Weights of a small image FSQ autoencoder: decoder activation elu, batches of 64.
Rows from block 8 of the encoder of a small image FSQ autoencoder, named by matrix and row number. Rows with one number belong to one neuron. Each number is 128 + 32 x the weight over its row's rms, rounded and kept within 0 to 255. All counts start at 0. After the name is the row's rms in percent of the matrix's.
After each neuron's rows are labels from the 100 images, of 14976, where the neuron reaches its highest value: "top examples" is what is common among them. Only what is clearly more common there than usual is listed. The data: rendered scenes of coloured solids on a plain floor.
# fc1: MLP up (encoder.blocks.8.mlp.fc1.weight, 480x160), inputs 0-159
# fc2: MLP down (encoder.blocks.8.mlp.fc2.weight, 160x480, transposed), outputs 0-159

fc1.24 112 [107 161 156 137 147 127 137 112 135 135 154  65 153 109 118  99  62 140 109 124  93 114 107 152 169  97  13 140 154 162  72 140 115 161  63  99 109  81 130 106 138 131 120 127 104 130 103 201 162 140 121 110 122 140  96 157 116 154 168 125 134 122 105 159 189 131 143 154 157 112  98 127 112 160  91 156  76 115  81  76  77 156 142 105 167 141 140 157  61 150 137 213 123  59  58 128 133  60 128 107 127 132 136 147 128 100 117  64 117  97 148  90 113 112  75 145 123 120 112 138 116 110 139 160 180 141 103  86 228  76  99 140  97 111 132 135 115 113 131 158 111  93 116  89 166 137  99 112 182 108 107 152 145  99 143 122 136 115  80 149]
fc2.24 089 [ 89 101  90 103  92 104 116 170 123 126 131 242 107 125 120 119 146  82 139 142 143 134 172  94 113 134 204  53 127  78 174 109 209  76 152 167 174 143 163 115 131 145 150 138 110 129 120 138  75  78 122 132 103 102  54 132 129 121 107 117 104 131 165  86 103 120 117 145 101 128 177  85 126 145 143 119 145 117 118 166 133  96 117 127 111 113 106  85 157 122  99  76 158 151 123 125 124 145 136 166 128 123 134  93 115 210 129 151 132 129 120 144 188 121 142  57 147 153 148 113 136 135 119  87 109  81 130 114  78 224 120 113 139 159 121 159 181 154 136 113 143 122 130  82 201 150 116 139  93 132 121 117 101 141 106 114  83 162 226 124]
top examples: black object; count: five; its colour: black

fc1.64 085 [ 84 167 143 136 141 135 128 102 138 116 167  34 134 118 110 103 104 148 116 114 107  90  96 139 149 110  52 151 159 181  91 132 109 119  49  95 121 134 102 146 134 110 140 130 122 111 118 173 162 146 126 119 125 133 139 160 120 136 152 121 145 113  99 154 183 102 148 135 174 112 109  99 134 151 134 153  99 120  60  81  88 175 158 103 158 138 155 165  94 126 102 197 128  64  88 125 129  49 109 100 128 141 167 143 134  58 115  93 104 106 145 109 109 113  78 165 136 109 100 154 121 115 135 170 164 148 147 113 225  44 112 139  98  85 142 126 109  99 131 169 102 127 104 108 189 140 108 138 201 112 112 168 130 101 119 128 168 110  31 120]
fc2.64 090 [102 117 118 110  99  94 113 157 130 165 137 255 119 130 145 153 159 100 127 134 128 133 159 129 142 126 181  48 139  57 132 135 150  83 118 143 147 125 146  51 133 137  64 100 161 143 115  93 117 105 123 139 110 172  59 116 132 139 111 108 109 135 204 119 125 128 136 162 115 143 133 138 130 124 142 125 147 154 183 131  91 123 129 107  67 138 105 123 137 142 128 126 156 122 151 121 141 118 142 151 161 123 120 122 125 208 143 171 127 119 122 123 187 140 116  39  45 156 128 114 133 138 142  60 121  99 123 102  54 196 169 119 122 142 133 156 171 133 128 124 200 139 126 107 117 102 129 112 130 151 105 119  87 134 137 118  62 136 184 155]
top examples: black object; count: five

fc1.209 082 [110 137 175 127 138 102 120 149 108 117 176  88 126 155 101 101 120 127 136 130  95 127 138 143 166  76 110 145 143 209 119 152 147 157 108 127  63 129  76 125 212 122 171 129 111 182 103 170 167  86 138 130 104 174 103 153 174 177 130 109  72  97 108 147 127 155 114 136 143 116 142  80  75 190  92 113 103 106 129 146 106 144  97 138 164 161 120  99 105 106 134 119  94 104 119 154 117  53 155 113 145 151 130 122 103  60 143 108 135 114 138  45 155 132 133  79 132 122 121  99  99 134 155 134 243 140  10 133 129 121 140  88 121 135 112 136 127 130  89 126 119  61 166  81 140 147  87  76 175 136 129 122 121  99 143 146 167 121  97 119]
fc2.209 084 [147 164  91 122  85 145 126 109 115 176 182  50 116 122  92  84  95 129 124 131 147 126 146 184 106 117 139 136 121 152 167 127 146 129 107 134 127  78 145 127 164  95  90 170 165 183  83  83 107 146 117  97 119 197 131 199 115 118 162 107 162 137 159 127 133  63 157  88 116 142  22 181 125 208  60 129 122  52 126 126  95 123 136 105 189 157 109 125 167 180 174 176 120 135  88 121 173 125  96 131 165 145 101 118 120 106 139 124 129 102  77 113 108 105 136 160  54  88 121 131 124 108 171 112 120 100 151  88 105 139 144 140 120 121 120 166 125 124 146  93 164 103 135 152  60 129 123 116 140  85 148 135 126 174 104 125 129 109 174  69]
top examples: black object

fc1.452 059 [101 113 152  70 158 102 163 138  87 131 107  71 165 147  80  82  73 139 130 152 119 125 126 186 168 145  22 198 112 220 111 208 125 125 116 106  79 139 104 111 136 153 103 157  98 113 122 184 140 138  98 117  95 115 104 169 117 129 135 119 147 121 115 135 125 142 159 171 108 134 129 126 124 114 117 157 115  71 103 129 117 128 122 123 149 180 147 143 113 138 124 127 169 113  88 176 118 109 142 112 105 126 134 126  74  38 116 134 162 141 128 106 124 101  96 163 118 132 113 116 159 174 170 156 189 141 104 107 189  50  94  88 123 124  82 155 119 116 133 117 101 125 173  95  87 101  67 131 141 143  87 140 143 131 124 178 202 134  66 149]
fc2.452 081 [124 224  77 112  96 144 124 132 145 131 144 164 173 100 166 154 117  92  92 130 129 137 130 197 149 129 184 121 116 158 149 141 151 133 103 157  92 124 129  31 160  85  39 161  94 153  96 145 169  92  77  82 117 115 115 171 125 118 194  96 100 138 149 100 150 136 100 190 139 105 150 145 116 121 101 139 135 106 114 132  23 143 137  90   0 116 121 104  92 139 140 113 179  95 102 107 176  76 183 140 140 139 153  92 134 122 143 134  97 111 120  74 148 118 152 160  98  83 128 123 169 112 150 139 161 106 108 119 100 116 101 137 187 128 137 166 145 136 130 133 123 151 122 123  87 142 144 137 161 140 107 115 136 131 105 116 127 168 105 126]
top examples: light from the right

fc1.251 085 [150 118  80 132  88 152  93 160 107 124 108 144  94 174  43  81 123  83 122 167 150 179 150 118 135 135 119 148 103 127 140 120 145  83 113 166 139  88 152 135 122 123  49 134 147 119  82 135 115  86 137 118 104 107 147 213 110 112 156 111 135 131 108 106 189 104 156 174  99 143  71 118 139 134 138 160 155   1 148 140 128  99 148 112 153 115  70 122 133 116 131 194 220 134  95 121 169 143 111 169 153 113  89  51  89 136 157 124 145  84 104 131 154 127 134 163 131 141 173  79 115 104 178 127 123  95 145 118 122 116 125 112 140 163  87 202 162 172 157 105 158 138 147 130 122 122 110 142 117  82 172  80  96 149 158 140 147 126  87 118]
fc2.251 089 [127 112 102 134  97 146 122 131 126 214 114  91 130 141  86 206 134 119 137 130 137 180 153 108 118 132  98  71 102 114  90 120 176 132 137 144 142 107 210  71 120 151  79 150 144 126  76 152 116 133 119  84 155 141 113 112 123 112 144 123 129 191 182 114 134 139 136  89 113 109  70 183 130 111 120 132 120 109 143 130  62  96 128 120  62  85  99 119 128 153 132 147 128 123 124 133 143 132 152 168 117 117  98 121 121 147 117 150 132 112 105 136 126 166 136 138  36 127 176 112 132 106 121 144 119 112 119 134 115 144 131 129 138 176 123 164 146 147 143 116 143 155 130 238   0  80 119 120 111 190 125  98 106 140  88 130  78 129  86 137]
top examples: light from the left

fc1.86 091 [106 154 153 142 144 133 131 104 136 122 178  42 140 109 109 110  85 143 104 110 108  96  94 137 146 105  20 146 158 171  81 132 104 118  38  86 122 119 121 113 133 119 130 127 111 121 124 155 161 144 122 106 132 118 126 157 114 142 154 125 145 135 111 157 197 119 147 137 166 107 104 117 122 144 133 166  85 126  58  75  95 163 149  99 158 130 149 168  83 142  92 203 122  70  85 119 137  31 108  97 129 137 166 146 132  70 118  70 117 103 142 109 102 108  60 151 131 117  97 153 132 114 136 161 173 150 148 112 195  53 117 144  86  97 140 124 109  96 128 170  96 124 109 104 171 130 108 137 191 119 112 164 136  99 130 136 127 104  44 151]
fc2.86 087 [ 89 125 101 117  93  89 112 161 131 171 139 255 133 103 130 133 146  84 132 132 130 128 159 127 134 126 204  58 134  90 144 125 156  82 125 155 141 126 148  73 128 148  73 116 149 138 112  95 119  88 110 111 108 150  49 130 128 131 118  99  94 133 176 106 119 118 132 166 123 143 148 115 125 139 123 120 143 134 168 141  92 119 124 122  52 164  99 110 132 147 131 116 165 131 155 128 141 124 147 156 152 120 107 109 120 204 137 171 133 116 126 125 192 111 130  37  44 161 137 113 138 148 142  68 119  90 111 100  66 201 154 118 122 148 129 167 175 140 131 120 189 121 129 111 163 127 126 128 134 150  90 114 108 136 126 111  58 149 185 156]
top examples: black object; count: five; its colour: black

fc1.382 058 [ 88 144 143 111 134 169 120 160  87 161 127  80 195 145  40  44 118 126 123 122 117 123 132 176 125 112  58 187 136 188  75 139 114 122 104 152 132 122 125 102 143 129  85 123 105 135  87 177 128  69  90 141  79 130 135 214 124 133 142  67  92  96 108 118 132 145 129 212 152 140  72 106  92 158 108 114 181  64 148 140 117 143 107 107 160 141 111  93 126 116 142 122 140  94 102 136 111 116 149 119 143 140 146  87 113  65 112  99 149 125 137  83 147 124 134 121 123  92 136 112 120  99 149 192 146 122 102 156 150  81  55  77 161 122  88 172 119 146 101 113 156 113 165  73 106 143 101 133 157 105 138 106 116 117 149 173 189 148  63 147]
fc2.382 073 [188 194  58 126  91 139 132 120 121 114  82 174 190 133 188 168 115 127 144 142 118 148 134 134 172 107 184 127 122 203 137 110 126 173  97 134 119 109 147 116 110  49  95 137 107  72 112 162 151 118 146 127 123 126  74 123 138 155 160 119 122  84  95 143 188 111 126 170 144 140 167 182 100 116  92 135 136 111  58 128  47 136 150  99  26 118 114 153  66 146 129 163 169 113 135 126 157  98 159 131 170  75 178 152  93 167 162 133 154 112 126 113 150 102 133 153 107 107 137 125 118 145 149 178 173 103 101 137 116 113  74 140  89 136 118 147 137 126 123 134 119 126 148 120  77 185 164 184 177 181 137 130 120 137  59 156 130 135 115 139]
top examples: red object

fc1.363 112 [129 166 130 146  85 165 100 112 127 136 112 114 125 122  57  23 130  99  98 154 143 153 141 136 120 103  97 186 109 180 101 129 127 131  82 138 139 101 129 108 123 114  85 151 142 112  41 162 110 123 108  98 112 159 159 160 110 114 159  94 139 139  94 107 183  93 165 159 110 138  43  98 146 148 108 167 101  24  77 135 131 101 156 104 167 134 117 146 113 166 139 180 206 122 100 103 162 136 123 156 149 116 153  92 118 112 143 106 123  81 107 131 125 106 144 202  93 133 157 110 130 134 147 168 141 101 122 127 179 117 109 142 121 155  98 180 138 129 142 111 146 147 146 119 104 116 139 158 114  81 127 132 125 150 161 134 202 121   1 127]
fc2.363 112 [ 79  94 166 106 156  59 133 149 143 119 130 183 110  84 150 187  87 128 145  98 104 154 109 196 138 160 155  87 140 105 168 138 149 122 157 145  50 177 114 145 145 167 149 173  91 139 180 127 182 120 103 100 107 112  25  43 172 175 124 130  75 136 173 126  79 148  78 107 160  94 176 150 110 131 115  93 125 220 144 142 100 148 104 124  75 138 106 103 141 120 121  89  94 118 106 150  95  99 166 111  93 133 132 130 111 155  90 110 119 156 141  98 133 130 140  76 128 101 140 128 145 143 142 121 152 137 131 127 118 159 151 112 138 139 156 116 136 149 100 147 100 134 123  71 158 158  87  85 138 166 112 108 143  89  86 116  83 149 221 134]
top examples: jack

fc1.119 095 [157 135 117 138 141 163 106 125 100 161 120 119 104 131  91  40 129 117 121 174 130 175 142 133 121 116 124 177 104 173 123 132 133 150 115 123 145 108 140  88 130 145 103 142 170 124  73 152 113 123 103 125 125 120 161 170 111 123 155  94 143 125 125 137 181  97 167 149 106 136  15  89 123 178  92 161  81  10  76 127 136 104 150 117 166 124  91 156 125 140 143 195 184 140 115 112 156 135 121 146 167 126 112 116  99 116 170 124 155  99 103 131 136 112 106 224 109 147 168  91 131 164 158 129 136 138 130  92 169 131 129 122 105 158  84 183 129 134 141 107 128 158 167 130 108  88 146 129 120  48 141 117  87 150 135 158 141 124   2 116]
fc2.119 093 [103 100 161 112 114  76 139 141 128  68 124 182 183 153 158 235  83 131 148 136 121 155 151 149 141 140 146 102 128  84 121 137 117 126 146 135  28 161 128 148 136 130 142 181  89 136 134 131 191 128 142 140 103 118   2  92 150 157 123 162 102  85 172 125 125 185 122  58 114 103 220 195 118 128 138 114 114 150 130 133  44 104 124 132 137 139 108 123 139 127 160  67 103 143 114 150 137 114 150 140  98 121 139 139 118 168 133 135 132 135 120 136 139 117 126  44 107 107 152 113 100 125 125 125 157 131 108 114 101 189 145 127 113 154 137 130 139 140 124 113 113 130 128 148  65 153  78 128 129 232 110 106 112 113  79 123 114 127 144 121]
top examples: brown object

fc1.150 122 [125 157 131 144 104 155  98 120  88 155 130 105 126 133  40  19 132 114 130 160 137 161 150 125 127  90 102 184 104 173 109 126 144 121  66 138 144 104 113 114 131 107 131 135 145 132  57 137 121 101 129 110 108 139 160 207 105 117 138 109 141 123  83 138 174 115 164 154 103 146  78  85 127 163 105 156 128   0  94 133 124 104 146 134 172 166  94 144 104 153 130 180 165 135 112 106 160 135 128 148 162 138 155 100 122  92 166 111 154  95  98 131 146 123 125 208 101 151 162  86  99 116 153 151 138 117 128 117 176 102 103 118 105 161  85 170 123 125 150 107 129  80 169 122 107 120 121 151 125  79 142 121 114 147 159 160 183 116  25 126]
fc2.150 108 [ 85 109 131 110 128  80 135 127 164 114 135 194 117 110 171 154 123 115 114 121 134 148 126 200 126 146 182  47 123 135 171 126 113 157 130 138  99 162 120 102 147 129 130 156 124 143 139 102 159 126 120 139 110 151  44  84 150 155 151 107 103 108 156 138 118 211 113 144 147  73 173 105 115 124 136 109 126 202 152 123  96 138 140 117  59 134 111 135 145 119 148  88  69 101 115 142 158 101 135 131 141 117 104 139 109 209 107 142 104 123 110 110 131 133 130  23 119 116 143 136 153 123 177 142 141 148 107 121  57 242 164 143 107 143 184 148 149 136 138 141 125 134  98  97 171 147 114 105 157 166 144 121 140 109  68  86  64 134 201  75]
top examples: red object